config.yaml
model: "CTC image transcriber"
dataset: "short English words printed on busy colour backdrops"
train_examples: 90422
image_size: 64
crop_scale_min: 1
horizontal_flip: false
cutout: 0.25
tokenizer: "char"
vocab_size: 30
arch: "xception"
norm: "groupnorm"
activation: "relu"
weight_standardization: false
depths: [3, 6, 6]
kernel_size: 3
stem: "deep"
widths: [128, 256, 512]
init: "kaiming_normal"
residual_init: "none"
optimizer: "muon"
muon_scale: "match_rms_adamw"
lr: 0.0039
momentum: 0.95
nesterov: true
orthogonalizer: "newton_schulz_5"
adamw_lr_other_params: 0.0021
steps: 6400
batch_size: 64
epochs: 4.5
lr_schedule: "cosine"
final_lr_fraction: 0
warmup_steps: 1280
weight_decay: 0.3
adamw_weight_decay_other_params: 0.01
Rows from block 8 of a small CTC image transcriber, named by matrix and row number. Rows with one number belong to one channel. Each number is 500 + 40 x the weight over its row's rms, rounded and kept within 0 to 999. All counts start at 0. Numbers have three digits each.
Before each channel's rows are labels from the 100 images, of 14976, where the channel reaches its highest value: "peak on" is the class under the peak. Only what is clearly more common there than usual is listed. The data: short English words printed on busy colour backdrops.
# convs1: first pointwise conv (model.blocks.8.convs.1.weight, 256x256x1x1), inputs 128-255
# convs3: second pointwise conv (model.blocks.8.convs.3.weight, 256x256x1x1, transposed), outputs 128-255

peak on: letter a
convs1.179:551471511455493435428523416498548469448438485509474546524532527465503511518550591488567545524447455561438448497502476513513445480499464484552457492489527496538470516486463563470496554454484524475518489529498460467506516467425404519477495514509474488466460517466455485487486525419555520542493516492483421505516467518482494513446616492565523554456521477416482459545480510517559535495500
convs3.179:476518481456519499524483495520545526506538492551417446510530533551468473509417476520538516539496498538471431505497549502540543560446514555461534463559495414503502555541537518473536539479430537398468478448547519509593534556459495584535562509496526480527491437542519532467553517535471556524563489564541439514581465554441454504476501524550506499515590469403492532512478536488530494484441

peak on: letter n
convs1.174:462484518516496489515473528436488480453462493571496457517505497518477576614544407553509564527476521520535484534562449519524529534525528499520527489453526469535465495464513495563530449491489458539445417460450526481550533535522494487527524497476497594497513494506507517463586520519543466537473567598573450568496521474517468476507470527393472505516557494451541479543508467486456451527487
convs3.174:510491536495466498490475542522526573479566467516522510477468509521524523486524517534561478517545590531464505488523504462526456506463497550539550461514459413555505545484518466500559442453494497477531422506500534524639402534490491489465464492498515477508588518441488501456541526508482551442440511539485492482529528491495552470490539503499510531507477555533549535509531480423424467501455

peak on: letter a
convs1.211:464554480527515475515508575449551564544503439514552567539555494521575583512516470583463476457507466501494464478487505424538509500465515570526545470464464466490517495474513479568451541559488462505541553481484471501484516487511561459506482600483551483409492512506483446475584561410543565496485493428585479477523501501536553540462460552539476523499479473498574525487515437526468502474552
convs3.211:469463440480507500505466436476469505514503542478453437497480519551467446462503539487500534485555494517423466549495518527440487455454483499488501449546573513439434471477574506457431490482444496459475495577446426432472462524444534503476488522507484507485508517544477534528469499464477379448434392418513490513564516501446497478493489425493502521488488499464493498507490470501486498496524

peak on: letter g
convs1.43:445433507491433439472422547543489502444553499570497583497529525470508521486510552457532431527472430549504503522524507489467505469448467569479479537453534503463518459473556525475509503483497528444535540560464494528512524505419492444527524472519446583472519465497468554471496524534532524463513483499468478521501580520465478492488519424518460553478530555556567526458445511492480520509507
convs3.43:520535451552517488585488411493531586519503448576512481451521368472525544458530512478516528486493455484500508473576500478488474512517596482513455490567557483453486454531503509472528545511504519422524463553500561529548548510528506469487494510479453476550482474534506532510455485493493533489492496463522505583558497421482492487420479499502593502441512473530433499443481546494446489442500

peak on: letter s
convs1.97:566459520490522594479522463498481549458542522590542491431395490502541552504610545504465511488458504552452460511472512480492526586561481444485560537438500495511490511484546498459449468517526559488519467505489488520486499522482465476501449461511492496473477502476465391476494470498542507397470452536492465468477533548447535533454532454512491498479527583413526451514485541509513442490484
convs3.97:478448497409509487525534478524486459517620516443447531452546492531440487504547480522524470541513459534475528550474505546508530467571459478517500495519433465562514463437421427453484497493444557526503556625480509449493497492478459548514472488460444515512486547499484563468489515511509514526553495543421533556510477534558440588511481515529483504472529511529482536520540432527471517486553

peak on: letter w
convs1.3:490539498532549491529430489522463537446473562467481525474410520424494513516470507535494494584484525479523473524511551527491455511521512432535437506478483452546447439535523461405552521529555515485473491454503501602530488534476527496473465555524601514498467468491502486495489436559467511506516467538390412456528517457516488523474469525456466471524450473549460487483534570550515497524457
convs3.3:603514496520458530454508498510454533437484448488499524431547511568521492470495462508517540517519602490524526454414455519489508563552517493554538502489493551433487497426542503415542514431477502556469535484479493508501528477464503457343449464491480545514518512495451488517502632498486531510535544531440556499553546446525433516563478485552462513485492505508542541544494480486502558446471

peak on: letter r
convs1.167:535527483500452537487597530494535426466616482542505489516569485439465508523551623453548528454487499473504533452514496513535529521452549419486524553473532504524530523515494488488519457511497514565443509470517461501482506478553476498537505486467476534398436498489550479493539528489473484442495513560495473530431449518457496579530465383478434496446547454472497523462486496487489491487388
convs3.167:487591525523541488489554460534470537499510520565529520482498548525526467500472506537569604522584445527480515547553457511464482505491553482555498470486515521509483475486496535488505449565506494497531511544500514450432495497468501498496514454484453518600534412522458480491547436488553457430478581508510467531499484531546507524523512518489516514495484483527437523513401528536523561575644

peak on: letter i
convs1.54:444476471518490464439413573515455519536524481514554521519554457534451570460520533568512526512460525513483518494466478483452499504450455433449503405542442473496525414431542500505494479528500525530542538584478499572490514514482533555466516508552490472541507465542511510525478502521510508540547538516531488557497486504511526567514543555525438497566546544562493504452437486469534524526527
convs3.54:512481503488445498531499521563522517459550471536522523475488525491504525487461499507510481531468519539515557518510505510519591543541516438475467556527465552471508489511500558492490507506545523509446492513466427478478506480543543519589493549552557578466525524465516491516549567519439501519582508532528505489466437523464492496514500566528477522460506534586554488415542507519514552596579

peak on: letter t
convs1.228:477526524535516520491451483472460498466539499473497461490517520478489522524494475435589500441497470502448555437493515531528490522404528443494492524512495527508495491423426495482510546593467498450476489532543546515492469464523525436509524459432407536501466508483438526493505570488467471482454502531426502457523538516503473515484503447510537512439492512478544560428528474430461448572542
convs3.228:482470506513549516469505563555433477461458548428495439562459462487477550524471552483477652504484505565534470451558456487527548513508471542515377493439490521576475549448498511430516407550449524503466544447492473515489531483505499485568505509426470460518472507436462500485535509472477487473583550485535555494468466532510484527470462488535461489554528458513491461476457531499474501522510

peak on: letter n
convs1.216:459418511539523556540483531461501502511509478503501603504437470555515470558462414484395554521500478594491398475556486474583505504493454559555484509563470545503482524516609486430524522470546540531540471447561484527496535556538503548544581518518580469448462522411520536520463563549490553495454470531549491521495490495501446378568547536465502402517514480544490476519485507454503535525541
convs3.216:477448572465539478545563441509475535537489544531522485583504567507529547459564504513535473519458484471535543546481502515510528582516524454537500542512524500513488533495519474484477556473488554502494460482545524506450541489502516569504476533474542485519515447520531561523445523502515457486578493625489530562510463516469510457425543512414506466574520563499504518462531466508491435537506

peak on: letter t
convs1.252:469565475461514483533471606505608506516552494536537507562496571474540540533430540480484444614563443451548468483488492521479467475466439500495520500510479497444488472512554500490567556462517435479452451507524496506500508458543481507533469560499444446516465478443511556472482533472458542464473561524510511469523511475501519442475512494545469508489516521465510514493517496569502435519465
convs3.252:483470475513530460481419471551478454501431578519483517497477542486522470517440529481463520572463569451513565514512548497523529549476469506492490515454513437454479477477559532534483524465504546472479497535500463515531475513468471467484496482493462523514549509582439483521498503419510510486477523545484475462450491518484477486513532430518455500552493432552544482469447468607514521466482

peak on: letter r
convs1.240:554514457545483524486427473515510528501478508458487495572401522485497510493527452525497515530514460523402501490504576511577507449457512437488522502446542425519486505521531460449450550477516483409442492481614511470474513516528571553556477505549461523523481448510511515466554520456470539498497479556490484474532462494504570400504533522421489451507482486501453500543488512463471474527503
convs3.240:486499486452480555496570500523506504506524551497519472424483437479510554465483491475481496472452497513471569485394507429504566554485531483552549533443472517481445489492563480524468449462504427568457519573529447448504536491474479506539478512486490568480522501481532534517527503465555466449580487405548498535536435553539515454436497509465613507518491478541510572448494503523419549471565

peak on: letter t
convs1.187:556524521514434505525432467464508461494523505511502458520533433528497529433447478448466508488517506494495451541493522490529489454495509575569448517496537503490592415504497526553535520587413497461557529559556476457476516482526509416526533538495431576541489457497415521504484559535510528461494540572439507495458491556517539487452495408452496484502506564480488556475507452430522537517569
convs3.187:538449440553548454505452523555506516547454516498519440519507522491407499481491475454440452492481481510476479423422524513580422488519485527513540531486460483505479524448504551493464426528426499476499434513513504448549482441493463490449497446529529499481485489452513571502465402546573475508503509503530554562510509504553528541458493506481448456460449500527487495445512536402527503419468

peak on: letter a
convs1.178:488472431509527509492431492512572519575452599444548521499482546514531486451573464421521539488496534474504459437485483496515446481535523545541537473431496470554481446550512572478505517525468470462622458483411501481442549380507486473510507480512559426520566538452483547503434513437476508530508465536535522483550534482447459494476498430485548487509501426539532550486496454540458487513533
convs3.178:524503568535525525514541501590513552507488509497561527472529485491498501515572489513472493445527490524456481494514453483512472498521494444428465526483547531517500447534539500492576478510437559504499498523531501517503466515504473500496513515489484494520576484488454573505455455460597589570510517440486457519543496452508528481576511592551401522493460460463509508534478485549490460537519

peak on: letter m
convs1.31:551529487458502489533474527493410514575527523461474521520452515435527456563522415521454507526527515505523521540530501566514581510456515532561538522489535419473553553510531540454486490454495523485505516499529500509538525445480502536471457473502485534547513509459524526488524575424459457494461541531455485500550463495547471441436482565482387478565466444565534558468520449469519488535553
convs3.31:497527565497465555536518437481531533469473566541535479502516495555491603538544480438502519426541502533471529486493484545431468517530493498469508499473462523391425523480492477477451508558431530504530534520446504551551485484533443526521566518493481491471508506435431490545478531479490496528453487462538523496465521565513533486530502514447516527432435411428533506512530481542484535511484

peak on: letter a
convs1.102:550494495532465493507514509445558514522446518481450510558492502526484531530413510535523430456466528471567517545561515445446498510514506443501475433441445505550513492523535537480505469471475497443468463518525485480460530494454513521499507503427540529518537531545500493531506460566465528539457525478472501500567559492531466483460480513508459544492550500433480530573493431553500538561466
convs3.102:533500520510467571472432516479556449433505489542489479485537572530535512479421447493558487524496460568551512471502404440467566464507452551487518428492436542514530553483473576516488487476453469525443490534474443524439481540476517469574587467522493471485441515475478543555429461516514512481533481546468518540442539458432533498487550432491510459463482496484512540445528461474444495462415

peak on: letter e
convs1.12:490527505414404491495555525542536482480491451502546452416521534418513540542514502522489537516493515488467480513512550525510435518430549575464522442429506519496493549412509558529464574518465522479477534459492433528445511517470521427450454444487473435625491533542447499508486507523529466528507554475546441455461546516529549477508468555525496580421487477552522523565546469476529508532519
convs3.12:465457512546531507499419378450437503487481480526527487440466480434550506455465478500404557526488503572471417527429446553449466552483482473533491521498514516539431481529507533544536432534490446518457430473432513477510472511509444527492473478470528493428485501506518459550444482447548531486508564483498489524479534574509432554529483480423492494438468462477491463552489507515438509516499

peak on: letter r
convs1.122:476521525476509481460514488441562510486541512472491544516489497498469438411507462553474532520520459569501458479484528504518456482505469496474445473518515490538563482496504457498475436545482438506521523474472480481535456561430553476489492523533574561460520433498509504497418537529464523482502424490491536493506495474497456466475462469520525440544569416584548451605446451496580545481547
convs3.122:466501524530496559473486481570485497423427456477429499507486485542548537496468493525545523504614537509576448553533502522436535484493515493597473527481500549511456449510555510519468543574440454468513476471464542490407498465530556475528506499431561449507448476481427428479475543508480495486547567568488527427521550502526479491543525530445462496515542464499477495460515536479542423544508

peak on: letter y
convs1.79:485477439574460494540431467510553498424559574527519530537471466559500462487498386482582478472538442515489502462493458572569492494495477553485473489568508507457460506528446528474551489582477494507481506484515513473480499480481544488495498493468533454486477536455496551506417474469547519490497532480439478458508462454444526557501527469464433456526593541462460497507488485521479500490504
convs3.79:561461557532502494518444477527472498512503422448466558571520466516530539453451531496463468503533435469522493481487523551560493534499526510537458480526434521523520476523480514505466576502480404497465473514531479559449489450418492561436489472462525554520555511499563506448497577483499513549475540435513447488453473494508609471523539612531643479505541491538467456526510533476505494508518

peak on: letter e
convs1.204:505533462583500489510450548532499495487550481536505412535565528507545497490453494526477429495509489456549607479514488537473515488520485492374456475448504516499512461525526465513441512479458542470543460467455562524536495588519496565462476520519485481479524505468524473491480532489482497547511515542520569460483430485506502463554427472446476519472504473466533557461576503462457548454506
convs3.204:504519457543501478510483569538513543445533481532458525514485479461484472491521429489587553568576510504502493494529599482476489480504490502505518509561530471425567577535484508466481511478447581546518441515498525458433542519546525543426503512452539467446549508515434538601512492463493522461468489480530460572501501534530510460515472537504509478501514500552434543530504474464482566473474

peak on: letter a
convs1.139:522519504547488505537476524536468520508460434552463504521503378552638520473469553494534516552508503484488422515464482498501528496515472498504464515473455579552531485475535486472477524545434535520450454503468500536460525536452557534497451547529514483457533489603542456507526524465500502566468437538483549468540509530585505456476446514521455496536498437492561483451485441432477573481531
convs3.139:448510528502488511553497502503417440522480517563441446561511480536452505487395536520538456352504513468477445512545490551458539502433478543455482499483530472493465453573499522523380502478476452466481553577478437512440540543460526438530556485466483501486545467482416475504549482471482442472506448499496508510573452509496502550537473520535474522546549502491483534467500497453512529444476

peak on: letter a
convs1.120:512458518448558529431523533469447476524474498469553499508541529479518499549548601471491478549489551563390525554499515474524490520500459507537532566469536493511536463485548525470405432568506513482544541558504499464483578583414514532424553494510473505446537483512510465414565488483541536497522454541474517534524459445545447543446453471484582525480521478506508455617509460496495571493525
convs3.120:492454537479512537483522541548529480524515471469484497504516546534504502514446516497515462471460520508503539477488508500500458590479494536517511531493490476555453512487455434538523460556545525486386525496506480512497518517458531440432517476479545507594531491583519557450488406468488529487502549489446532484536535483456406496535477468506471520499531544528509544505485572504515433532522

peak on: letter r
convs1.9:472494528451514497503471478454525507496420487444464452516461524544508508483558443483379453465511550478492481511526434510499470466458476484519528520467493463612479484546424496363550479506494533494474470546486480555529486526520500522457509525591522554454466521494534501477487420537470411564459534541484410452499496497521501503498493508525456506543529473540470484418482568462489472456546
convs3.9:453471435430481506531545507551546528542465452526556527568494519494496511447434487509509522559502492399491476487514478513478473542500489567483547553538478492552543534545473533508439432483552479529501522523500507558495538481488592488622496509488501450553505477508506464509396418524506546490522484545463456499521437484560475498502442564512437535509515504485467470504547496437536520474538

peak on: letter a
convs1.119:465467532497488494525533546474597518556472517488506523507541496488436538497511510470497552537577478468479537459503509531535460478503497478510513474513556518535492497496497468539527447483521582465485561581530365438402544476543485481479492514500457531547488507484534443547540535439480499434512506510451521519476520511530520510588529488510491546552506515509490514534452514490502453506467
convs3.119:547576551487581508468527496500483504449581525541547522530533486563494495486480478514478480454445467535516561454569514492544453488456493449485469494518486471465498449530518479491535596454464509463514556450478422488588480493596468482492503540463535550506465481537456446464574522509506527575559512489495498466492468515505485538403527543480480548526459524498459422487486515489580476467477

peak on: letter x
convs1.7:575527453536460484522475562453545516445497489512428535492441487482510510505567498421511538478462530598554440490512436497471461359482537452540483587538468503495566539521469501552419423568553503517524466546494516453492507457443499486562431447549563480455481498519448512490518399448447533497460514456482509496593485439507468548496470521513480482507539527534570458516430501468475505458487
convs3.7:505471479468537507458500598507554525494449553540572465554504502553473469508507441352445488501479451490486581475522513547489560568417523518488478515487502517546460521473489560426528486598573550498523543466522444474501447517477475539516546475490552528585489562547548467537460511548477422494436514495455493515520530548481542459558508523544512432475493528520610512458518484540495509478584

peak on: letter s
convs1.217:514417634443559529567488547545472508496617548548477515491464503516527481478601464541551472499468544438522495513450512476512502470526501516474461485450512506491510475507455557492535394505449468472573460500501455449543554495493433495497443503447454566518470456532566530516455506553465456449522445529541594502511509513505484460483474473482548526508445541522544541555475569553543499545551
convs3.217:581487535519539564507489456518528523523447526450529563535460462503504473481495599542461478395491551560496484456449504513520494453504607504502538588517541477503553563594515490632490569498494472462531477468450527522481465504477532513515523451559552544501510527453482538466534511475484569523439493534543498512491537437540539454519492558518458517488489435529539489490504494525532541474483

peak on: letter g
convs1.209:462565489449464525592525477473461480533534473500503501494480532528471461546519447518399466474557501504460518561480489540455495490500487463518471498449469474565493463532465503496570534461537438471541455477498470575517473522511435521413478411480456523481505515496519522573490493476469492496483512529464435444476471492484528488550500448479447466575460476544501494465543507580458466445504
convs3.209:443542440484471519462567521466535562532451444497480519495561474470629452464538503539459415554469499495438504525499454510455504479450499475510532504510478521538476443488548509556585512535469516506487454473527445495510554501488456472466447516546532560426491456462436489483510508504404544574533473546482529519597589472481465436561526462486575502476567509490493497480511515429559531472572